A small self-supervised image encoder, trained from scratch.
Training: adamw at rate 0.0012, 15500 steps.
Data: trained on rendered rooms with furniture, 36250 training examples, 109.5 epochs.
Rows from block 5 of a small self-supervised image encoder, named by matrix and row number. Rows with one number belong to one neuron. Each number is 200 + 30 x the weight over its row's rms, rounded and kept within 0 to 999. All counts start at 0.
Before each neuron's rows are labels from the 100 images, of 14848, where the neuron reaches its highest value: "responds to" is what is common among them. Only what is clearly more common there than usual is listed. The data: rendered rooms with furniture.
# fc1: MLP up (model.blocks.5.mlp.fc1.weight, 1024x256), inputs 0-85
# fc2: MLP down (model.blocks.5.mlp.fc2.weight, 256x1024, transposed), outputs 0-85

responds to: blue walls; teal walls
fc1.311,203,241,220,205,151,232,211,198,193,208,256,155,215,206,157,172,242,119,185,205,171,208,166,200,229,215,212,166,225,176,127,172,154,161,239,228,203,228,242,217,163,216,236,191,218,210,217,212,218,233,211,222,167,142,224,150,186,177,162,212,221,211,178,141,172,185,213,173,197,180,251,131,254,218,174,207,160,198,202,160,156,194,217,148,203,220
fc2.311,196,218,186,257,180,188,215,232,124,219,227,195,226,196,152,233,140,269,178,205,205,192,233,223,246,210,235,229,206,177,232,206,210,227,213,200,183,197,177,199,261,211,175,175,195,199,146,249,197,207,208,199,197,228,222,238,194,224,229,210,205,207,217,211,207,244,146,192,229,269,173,230,193,247,226,195,216,205,185,228,166,182,172,223,151,186

responds to: red walls; green walls
fc1.446,175,176,266,186,198,143,205,196,132,213,166,229,166,194,211,194,220,252,206,225,188,219,156,200,188,236,254,156,220,184,243,183,192,203,201,208,184,198,176,170,266,232,195,207,199,133,234,230,244,230,177,207,248,223,193,232,228,253,215,175,180,222,175,216,237,213,142,168,161,215,230,182,200,220,184,247,198,178,153,175,218,207,248,249,200,228
fc2.446,231,186,141,242,226,217,201,206,287,184,233,178,232,214,190,214,162,117,190,178,213,200,237,199,230,198,163,225,222,242,190,241,195,174,193,206,205,201,183,246,119,180,214,215,209,223,171,201,211,165,223,177,193,167,209,195,224,195,195,213,213,169,252,161,191,180,222,214,233,157,144,191,208,161,220,183,204,235,253,246,184,193,160,160,205,188

responds to: window; purple walls; blue walls
fc1.552,203,216,211,222,183,169,184,203,181,209,196,173,217,193,190,215,296,236,245,260,178,212,132,240,214,188,221,159,215,196,245,154,188,199,199,200,183,211,197,167,212,195,229,201,221,196,226,194,237,220,170,220,178,193,194,234,237,277,228,191,172,168,172,220,156,171,160,210,105,186,211,171,174,248,244,198,186,147,149,153,210,151,217,186,220,214
fc2.552,159,157,219,188,161,211,165,177,201,206,212,219,204,230,204,198,205,224,208,201,217,219,149,159,230,207,202,201,196,227,234,149,221,258,134,237,183,161,146,216,183,198,205,221,182,226,208,200,190,216,253,221,207,214,186,238,192,251,233,162,177,178,188,177,161,134,178,168,159,182,167,155,174,246,164,189,208,145,184,218,239,175,184,228,242,177

responds to: window; count: zero; pink walls
fc1.117,236,187,182,213,174,150,148,190,211,204,192,239,180,161,218,182,202,178,173,187,196,196,222,208,226,208,233,211,228,193,223,159,131,211,166,193,197,234,175,200,205,174,210,214,183,223,257,174,223,150,192,194,175,217,161,254,162,250,244,192,239,187,221,233,202,182,217,233,182,221,189,195,246,250,172,144,181,194,215,194,203,182,216,135,179,240
fc2.117,231,206,228,164,217,215,193,202,200,182,192,215,177,158,182,125,237,221,191,250,193,196,200,210,186,197,171,216,204,186,224,242,165,167,180,185,190,216,180,253,220,202,171,216,187,226,158,212,241,179,209,171,203,240,183,180,165,191,204,161,182,167,189,229,217,162,195,213,158,206,228,236,218,224,179,164,171,135,199,227,180,161,174,211,190,172

responds to: black walls
fc1.355,184,158,241,203,186,190,215,176,248,212,228,219,170,229,226,218,137,192,183,160,161,203,235,197,157,244,212,255,226,209,147,216,208,237,198,218,194,218,239,199,204,213,198,213,195,215,230,213,215,162,245,179,209,205,174,225,185,189,177,204,236,241,249,184,238,202,212,164,233,183,202,210,201,194,151,201,196,243,265,202,202,261,200,235,209,188
fc2.355,193,137,235,197,161,210,211,201,237,264,199,232,170,238,231,229,150,188,195,166,152,211,220,167,227,201,234,250,247,228,142,197,170,186,187,240,208,209,202,164,144,201,211,238,183,208,238,199,215,192,233,204,221,176,170,277,165,246,199,218,258,212,226,179,193,154,183,152,212,217,201,204,163,181,174,188,201,211,261,228,239,233,178,221,186,200

responds to: black walls; window
fc1.711,240,204,208,218,210,169,167,192,139,128,212,196,204,194,159,192,212,215,204,291,186,178,176,187,170,202,193,200,211,216,217,223,230,185,208,181,227,226,191,166,206,226,180,141,218,192,232,192,219,147,177,178,247,162,189,217,246,162,173,173,203,165,162,266,192,171,176,251,142,169,198,162,217,202,187,219,180,216,175,238,176,172,262,187,212,297
fc2.711,220,247,225,236,260,214,186,212,169,143,204,202,242,193,160,185,235,177,202,227,226,153,176,203,197,206,218,187,245,217,209,238,263,201,183,202,228,183,172,137,178,186,178,141,171,218,222,169,209,186,170,192,247,182,223,193,284,155,208,188,174,161,176,259,169,178,182,254,172,171,202,180,224,180,205,215,207,206,180,210,168,172,247,217,225,231

responds to: purple walls
fc1.512,206,232,246,204,204,191,220,190,171,207,192,165,210,197,195,229,272,209,250,250,196,206,162,219,203,226,239,156,220,187,199,162,160,195,232,228,180,201,223,120,192,208,242,225,189,168,236,228,261,214,181,221,148,172,200,210,237,237,226,259,210,215,171,218,188,206,146,207,164,214,230,203,199,202,213,203,194,208,182,178,166,200,191,201,218,194
fc2.512,151,171,166,194,217,195,196,216,222,199,151,127,250,259,200,187,182,231,236,201,253,233,187,181,206,202,182,181,200,204,212,208,187,194,207,194,187,185,197,171,148,147,228,169,164,186,199,177,194,258,195,224,156,169,176,231,228,218,276,241,171,208,134,169,147,195,161,187,181,180,120,220,202,191,158,173,204,202,210,200,199,168,174,143,230,183

responds to: white walls; pink walls
fc1.70,204,255,164,266,162,174,211,177,214,227,216,191,160,184,178,209,198,219,236,230,209,141,223,226,185,200,168,196,197,168,218,224,183,180,217,159,162,223,221,170,169,215,230,204,246,153,210,207,216,234,184,221,219,196,226,183,258,199,200,184,247,238,200,194,219,219,174,209,227,257,166,210,176,178,216,208,185,209,191,161,171,259,204,216,241,201
fc2.70,213,178,211,197,222,193,201,175,222,142,227,209,236,172,214,195,197,131,146,199,161,243,225,177,211,206,254,192,235,185,187,150,203,256,191,235,217,209,201,187,211,222,183,162,157,245,266,192,179,128,197,214,151,167,169,227,159,219,220,238,253,205,238,154,154,165,205,210,227,149,223,199,222,206,191,134,210,221,228,202,227,192,196,212,192,230

responds to: red walls
fc1.110,179,215,226,202,201,181,145,197,146,215,231,179,156,162,226,240,189,248,220,224,178,197,230,303,149,267,178,174,162,180,131,116,193,215,174,203,186,223,239,144,193,212,191,203,208,177,190,239,196,224,203,248,177,192,198,184,172,213,216,258,222,155,158,151,192,220,189,151,194,201,218,172,210,231,185,211,176,250,194,225,207,165,133,241,198,213
fc2.110,195,190,266,195,214,182,183,180,201,218,218,212,159,152,206,214,208,260,208,244,200,194,228,241,207,233,193,164,135,172,137,152,185,207,191,180,204,189,226,188,216,236,203,211,213,169,199,190,182,210,183,252,242,221,218,177,173,209,206,246,182,182,155,162,197,193,167,165,175,208,184,187,185,207,161,229,176,274,239,157,223,197,162,230,194,201

responds to: white walls
fc1.527,169,185,203,234,187,219,214,168,184,183,201,195,161,236,170,213,164,196,194,224,197,146,198,168,231,223,173,259,254,199,201,229,197,258,215,223,168,234,164,159,213,202,212,183,223,173,214,220,177,186,265,206,218,193,194,224,228,156,185,209,244,216,198,222,185,182,174,167,224,209,192,164,193,175,170,189,169,241,238,213,184,222,181,235,225,241
fc2.527,166,141,205,202,151,253,219,246,192,219,166,220,182,185,174,185,175,241,169,185,179,185,214,177,233,222,189,254,181,173,251,165,242,165,242,196,171,220,174,197,200,205,194,241,231,195,233,218,172,227,180,178,186,130,235,266,183,177,189,204,231,164,152,194,154,194,243,167,195,201,196,245,159,182,214,192,196,198,221,170,282,218,202,234,195,223

responds to: pink walls
fc1.496,197,190,216,200,243,201,187,220,220,201,163,211,184,138,284,163,169,243,208,209,211,196,226,210,182,180,173,252,198,199,208,223,219,248,215,184,196,191,157,196,210,194,210,223,189,201,184,158,193,193,221,166,220,243,202,236,208,221,250,223,193,172,219,245,219,218,165,179,168,180,188,243,166,210,221,177,219,197,177,231,275,186,169,263,199,185
fc2.496,223,232,133,224,173,188,199,188,147,238,272,177,245,271,130,254,219,170,205,203,201,197,173,188,225,214,209,136,195,207,203,203,179,198,172,216,199,207,185,216,218,199,195,183,253,254,176,241,199,223,190,208,178,232,237,169,206,205,201,161,193,214,246,181,205,174,192,227,184,243,201,200,228,221,178,185,172,219,217,170,144,185,204,165,175,187

responds to: black walls; window; count: zero
fc1.20,233,180,236,205,224,162,182,166,237,177,211,208,178,217,202,225,186,189,169,179,111,230,218,205,162,265,224,227,213,242,210,212,203,208,209,238,258,224,190,185,208,217,199,232,201,200,227,235,276,153,218,158,175,206,173,207,214,212,204,184,212,198,264,231,228,227,225,225,140,151,203,203,225,235,192,183,177,213,249,250,170,199,188,178,175,199
fc2.20,230,280,220,189,216,174,222,225,271,228,214,213,206,247,196,226,212,190,177,165,196,196,212,251,212,233,227,226,266,217,124,202,180,216,156,235,213,171,221,222,168,184,213,219,141,224,225,202,218,196,240,228,229,222,179,230,218,247,203,195,189,240,243,249,221,215,193,219,219,260,192,181,168,222,200,186,216,159,200,245,205,226,169,210,212,157

responds to: red walls; count: four
fc1.626,127,167,215,178,233,217,158,217,182,233,213,196,158,203,207,156,156,177,219,218,216,199,194,219,213,248,194,180,160,138,180,229,178,316,200,223,185,198,239,193,236,185,199,167,188,224,188,227,234,207,189,197,190,216,221,172,202,202,242,198,199,218,236,176,180,236,214,143,224,171,247,189,215,227,233,160,206,179,194,235,192,168,182,218,203,236
fc2.626,225,222,232,203,173,183,201,145,228,129,222,172,179,157,213,209,184,206,208,237,191,177,195,205,108,187,142,217,216,244,149,191,232,155,216,186,206,210,205,185,159,173,163,219,211,193,224,203,189,145,219,243,257,159,167,199,190,185,154,212,211,179,159,225,203,201,229,165,193,167,198,207,131,179,201,212,181,208,212,203,188,203,211,246,226,171

responds to: count: zero; black walls
fc1.338,244,170,168,224,236,173,153,194,166,174,232,167,221,203,166,200,149,186,211,229,179,185,190,202,188,208,167,164,185,191,179,195,206,190,242,181,179,238,201,182,197,165,200,193,251,169,238,259,228,197,182,162,211,165,228,198,224,224,170,194,214,159,165,214,223,211,196,196,191,166,206,149,271,227,203,204,165,241,201,248,145,202,204,162,210,284
fc2.338,211,154,131,220,138,159,217,157,187,221,201,171,189,204,226,255,201,239,198,173,208,167,203,182,204,156,221,195,212,166,230,208,187,174,211,170,161,210,191,172,193,180,143,185,231,198,182,226,172,223,160,268,172,206,258,220,206,255,207,231,245,227,206,151,197,211,176,210,240,205,160,215,198,203,221,194,184,236,246,140,203,219,212,190,210,199

responds to: purple walls; grey walls; black walls
fc1.206,227,212,178,192,163,199,195,199,207,206,248,164,191,239,146,210,210,186,206,253,194,194,158,234,221,187,208,165,220,206,174,234,171,224,221,217,181,208,234,200,183,202,191,227,232,169,197,285,216,191,227,205,200,210,256,155,230,214,150,161,207,259,199,167,233,228,174,232,223,211,160,167,243,223,227,228,189,219,206,217,84,241,176,174,199,175
fc2.206,151,129,208,218,207,178,217,215,179,208,177,194,241,170,251,212,192,205,270,154,224,211,188,163,167,205,213,217,151,216,216,185,228,190,181,196,242,174,142,158,195,160,229,197,193,193,214,151,157,213,198,201,273,196,164,222,235,193,207,253,224,153,180,230,161,185,210,184,183,214,219,191,140,173,182,211,207,210,227,219,265,144,197,216,176,203

responds to: black walls; window
fc1.151,229,177,225,217,222,164,172,219,248,170,206,205,209,223,210,214,220,149,183,201,123,197,207,213,213,237,228,205,219,244,145,214,212,214,194,232,232,224,188,192,218,224,212,182,214,263,266,198,235,158,232,168,205,197,204,238,220,210,224,155,214,199,256,191,217,187,158,249,119,182,219,150,210,239,191,152,166,190,220,238,201,188,209,200,207,197
fc2.151,234,263,175,184,237,188,173,245,243,169,179,186,211,217,190,224,257,208,144,182,214,194,233,252,196,232,174,193,241,177,206,207,201,186,238,194,212,206,219,239,257,209,199,199,171,218,196,182,206,200,171,185,164,218,211,191,204,187,186,197,164,203,231,249,218,257,212,258,194,215,213,220,190,220,222,213,185,115,158,203,207,203,171,166,227,186

responds to: pink walls
fc1.293,175,228,226,214,137,128,167,186,160,226,180,180,124,204,201,197,241,256,233,275,205,178,167,235,212,207,227,166,261,190,231,179,138,243,176,200,172,235,189,125,195,203,266,191,229,135,220,195,241,222,191,232,198,198,198,214,260,233,232,200,220,231,175,217,208,211,129,214,183,248,182,178,186,235,218,213,165,168,173,160,176,182,219,194,215,204
fc2.293,216,210,194,187,229,237,205,232,184,150,167,245,210,237,198,163,161,197,198,230,228,188,232,195,189,190,161,233,232,210,174,252,218,192,214,242,195,232,209,214,198,233,179,211,165,180,191,164,131,208,211,230,183,192,206,191,163,148,180,225,210,209,150,229,216,198,194,200,212,234,182,231,212,182,132,192,165,221,204,222,183,244,176,206,199,193

responds to: count: zero; white walls; pink walls
fc1.740,249,198,172,220,180,188,138,163,193,206,235,210,170,178,194,180,203,183,166,225,167,213,228,226,193,186,188,194,193,216,159,186,143,193,207,168,202,235,178,169,157,207,206,231,270,175,224,207,199,174,213,192,225,206,207,198,142,217,186,218,232,175,177,217,247,184,244,221,189,207,193,212,244,280,221,178,166,191,220,207,164,183,217,153,187,232
fc2.740,205,195,219,153,224,228,171,220,210,211,235,239,180,161,218,135,193,172,204,201,191,197,194,208,211,253,193,221,196,174,188,173,180,178,197,224,185,203,149,263,221,177,175,215,154,225,182,194,201,171,223,166,243,208,190,198,156,229,226,184,208,132,214,199,179,176,225,195,185,203,276,174,203,238,155,185,191,128,201,256,259,127,165,212,166,203

responds to: blue walls
fc1.351,179,171,199,207,222,231,164,222,188,250,161,218,209,180,245,160,169,167,243,174,190,195,207,173,228,200,219,225,216,169,210,192,168,223,209,226,184,240,207,220,217,213,265,194,201,183,215,169,211,187,229,158,153,144,171,176,195,177,229,191,217,233,260,195,215,232,219,184,164,171,226,120,239,223,175,178,184,150,176,205,216,195,151,211,190,232
fc2.351,208,219,237,137,215,216,202,152,235,133,162,211,201,237,216,185,224,148,217,193,171,172,186,188,176,213,172,211,214,167,204,222,155,219,216,239,228,195,189,243,198,174,199,194,181,244,203,188,185,113,221,179,156,219,209,159,224,205,223,195,157,229,232,233,174,204,242,197,175,137,249,208,238,210,195,145,215,193,230,186,216,191,230,161,226,150

responds to: window; count: zero; red walls
fc1.166,226,224,190,215,159,217,172,220,213,187,191,204,214,175,191,199,182,249,194,205,170,205,216,194,158,206,157,197,180,193,211,168,167,208,185,148,184,244,217,197,181,249,187,296,210,149,217,216,264,239,199,211,182,207,233,191,169,187,141,216,233,210,197,190,275,218,234,199,170,180,202,201,220,239,175,198,166,197,162,209,205,235,156,229,234,210
fc2.166,203,153,223,169,208,200,170,164,172,204,192,236,212,209,219,200,150,200,274,238,182,210,181,168,127,190,202,223,175,187,213,210,235,158,214,185,183,206,183,203,191,187,134,259,184,139,207,242,212,209,197,217,261,186,220,201,184,193,198,227,219,221,175,234,215,194,215,178,184,240,229,172,194,208,176,216,180,199,199,238,183,218,190,218,210,201

responds to: yellow walls; count: zero
fc1.249,250,253,148,220,199,225,180,221,212,238,231,159,193,242,172,215,173,179,183,217,196,170,221,225,273,188,182,253,257,259,205,252,184,242,174,194,182,218,158,200,188,197,265,221,216,244,176,190,203,194,286,213,151,218,161,225,172,208,198,212,199,162,210,213,169,219,232,239,203,223,168,187,202,203,228,145,186,193,217,225,206,161,218,176,168,189
fc2.249,158,144,258,177,231,176,190,175,211,191,206,214,212,150,215,193,197,195,223,191,175,206,184,212,114,254,192,140,140,190,207,164,202,154,231,209,234,196,231,197,211,189,161,234,201,182,260,237,238,224,150,210,210,170,261,170,240,184,199,194,221,240,180,164,208,221,197,163,182,155,239,207,206,222,176,235,173,209,196,189,176,231,181,227,249,206

responds to: yellow walls; pink walls
fc1.360,185,183,203,227,206,203,152,183,178,214,252,117,184,223,214,236,172,175,226,199,184,224,209,234,175,214,201,248,228,233,183,228,192,238,269,223,210,237,155,172,174,180,286,234,244,191,204,246,188,157,270,193,173,202,160,194,213,196,212,250,244,186,226,206,158,226,211,204,193,225,184,189,188,213,272,168,175,211,234,215,206,176,161,181,168,183
fc2.360,198,233,196,173,228,178,229,222,136,216,154,198,221,244,144,218,205,254,193,194,193,198,162,204,217,179,204,195,169,175,250,218,204,174,192,146,172,203,250,174,230,207,178,151,220,188,210,215,193,253,201,180,208,234,223,227,237,224,229,174,143,222,160,220,222,245,173,208,143,185,149,196,212,244,192,252,204,152,148,177,233,259,250,183,260,209

responds to: count: zero; red walls
fc1.752,200,149,217,214,239,190,138,229,191,222,189,195,178,149,218,200,138,214,240,203,178,209,206,182,204,222,221,228,163,193,218,209,223,248,198,187,189,216,165,196,204,200,215,231,203,210,188,193,233,202,226,153,181,197,177,237,198,240,234,197,200,140,225,195,204,223,183,173,150,141,193,150,216,246,212,209,191,166,187,271,242,168,178,209,188,226
fc2.752,233,254,133,181,187,165,183,176,134,188,239,204,258,248,176,249,217,186,210,229,193,208,185,197,165,224,177,127,198,193,194,204,137,181,170,204,210,197,186,229,201,187,173,184,193,237,182,241,185,202,182,215,169,233,211,160,178,205,234,197,158,183,206,184,228,206,224,202,169,201,223,226,245,230,164,165,188,219,228,160,140,172,212,155,185,182

responds to: pink walls; yellow walls
fc1.324,181,181,213,206,237,201,173,166,234,213,214,226,191,196,225,166,192,182,254,195,203,163,196,180,215,186,166,170,179,186,229,243,143,235,191,225,172,209,205,204,218,181,225,192,196,199,198,187,210,197,234,182,169,197,232,161,241,222,227,136,197,218,245,219,216,229,203,175,189,188,185,181,209,248,188,203,201,178,182,203,212,231,227,189,229,183
fc2.324,239,228,157,178,168,188,224,184,149,171,195,185,216,227,127,241,244,201,177,234,214,214,165,180,180,183,221,181,218,227,201,171,234,184,186,186,211,168,206,168,202,204,158,176,243,199,209,227,192,204,179,242,281,207,224,219,216,212,167,195,189,217,156,206,178,163,199,228,207,187,188,198,196,157,193,238,196,231,216,201,167,190,194,199,222,206

responds to: wallpaper; count: zero
fc1.229,169,198,167,189,177,212,178,202,203,206,216,200,220,138,229,191,194,179,164,197,201,220,180,202,211,245,192,215,226,167,266,237,197,200,220,179,196,203,160,229,278,209,180,165,199,221,183,157,176,266,149,196,243,248,243,196,188,200,201,201,186,140,203,133,174,271,206,170,194,223,215,169,206,225,190,193,202,208,187,143,201,212,184,248,197,209
fc2.229,172,194,158,189,177,188,169,183,191,207,202,218,190,173,245,235,189,219,161,239,166,165,188,236,169,268,168,234,237,209,241,252,187,172,167,214,166,225,192,190,252,203,175,167,216,246,174,192,183,249,176,227,226,221,224,189,181,207,191,216,189,154,212,130,190,272,187,174,185,214,204,197,160,226,201,206,183,208,199,175,181,203,156,252,224,194

responds to: count: zero; red walls
fc1.347,187,212,224,205,204,221,201,177,189,196,249,120,179,192,180,235,138,183,249,176,215,202,187,177,225,191,229,178,222,172,228,208,218,217,266,228,190,215,193,170,221,203,271,212,230,162,196,214,206,217,235,192,151,162,203,196,232,211,174,219,237,218,204,174,214,233,167,191,199,196,179,152,234,187,228,239,184,216,183,202,204,228,191,142,230,172
fc2.347,140,215,201,224,217,216,230,165,174,232,248,154,164,181,190,200,154,171,206,162,180,201,211,259,211,204,184,232,189,195,175,226,190,261,173,191,209,212,204,189,167,155,219,159,242,230,217,229,173,189,249,205,180,225,206,169,209,201,208,200,252,221,180,154,163,206,230,174,222,227,194,215,162,196,231,165,191,197,230,190,191,189,204,235,185,160

responds to: count: zero; white walls
fc1.349,237,184,205,229,204,154,212,158,234,183,195,205,182,235,161,227,165,191,179,192,160,171,227,194,206,211,191,243,224,202,201,228,201,177,222,184,198,224,191,178,199,212,194,179,213,201,272,239,229,152,226,154,219,180,198,250,227,216,172,188,220,181,204,215,206,190,190,224,212,195,187,178,203,192,194,203,185,223,241,231,184,226,225,198,215,264
fc2.349,151,180,163,186,187,227,193,232,162,216,144,201,185,191,190,193,197,239,206,202,241,183,200,203,170,219,134,188,186,155,270,180,209,181,251,190,177,190,208,207,227,188,155,208,224,176,157,208,173,242,123,213,194,170,230,168,225,183,206,243,192,176,178,191,174,220,217,189,216,226,249,246,159,177,241,208,186,188,192,152,203,177,162,206,198,218

responds to: black walls
fc1.21,206,215,217,223,231,175,193,207,202,148,189,206,167,190,180,213,192,151,158,182,165,189,265,200,211,252,233,243,205,207,189,135,193,233,201,194,227,220,214,197,217,212,236,183,209,209,245,172,179,144,198,195,194,173,170,210,183,180,210,204,241,176,202,202,175,171,223,214,181,205,243,178,211,221,172,114,172,204,242,167,218,178,201,188,188,241
fc2.21,214,214,208,123,168,238,165,186,203,221,188,186,178,160,205,164,203,199,237,240,267,197,143,202,214,192,179,181,162,155,251,194,183,203,204,194,132,200,194,249,225,215,196,248,159,148,182,221,229,250,193,233,242,181,218,195,196,204,187,213,196,209,160,232,225,241,199,179,219,226,164,181,203,227,165,263,186,142,168,226,186,197,173,187,236,183

responds to: wallpaper; count: zero; white walls; yellow walls
fc1.584,223,184,214,220,228,143,175,201,240,218,205,167,165,173,206,235,192,179,210,206,179,259,201,253,140,211,226,207,275,268,205,211,189,185,199,196,217,200,111,194,198,183,226,251,197,207,210,252,250,185,222,181,190,222,179,211,212,269,205,132,205,167,269,205,202,219,200,195,179,186,211,226,192,224,268,199,201,157,190,266,188,169,154,237,182,182
fc2.584,203,248,167,207,189,247,248,215,148,192,184,180,214,156,167,192,190,222,188,191,242,168,198,151,254,171,234,189,181,168,240,192,231,206,219,162,176,210,239,205,265,239,199,187,243,210,178,161,193,248,150,185,176,208,223,201,230,178,172,234,193,228,169,230,216,223,170,223,161,209,184,180,222,198,189,206,202,227,131,120,237,217,231,181,196,221

responds to: red walls
fc1.108,186,256,245,209,207,190,232,233,126,203,148,186,200,193,200,207,175,218,211,205,186,200,191,168,221,212,269,184,233,199,238,157,211,220,204,194,185,211,170,158,233,256,200,189,200,190,213,187,272,254,178,196,141,161,189,267,215,236,188,230,204,211,158,186,210,223,145,159,169,190,229,159,259,222,168,219,183,184,148,178,221,201,269,193,227,234
fc2.108,222,152,176,214,203,215,165,175,262,198,268,208,202,196,223,199,195,152,199,198,191,200,219,240,162,211,135,227,191,248,193,227,173,180,216,211,235,203,185,276,178,171,199,222,233,212,169,197,149,129,218,181,250,214,206,142,202,159,177,176,216,171,234,202,185,177,265,201,216,202,178,208,176,180,228,167,188,227,245,231,194,166,141,206,136,181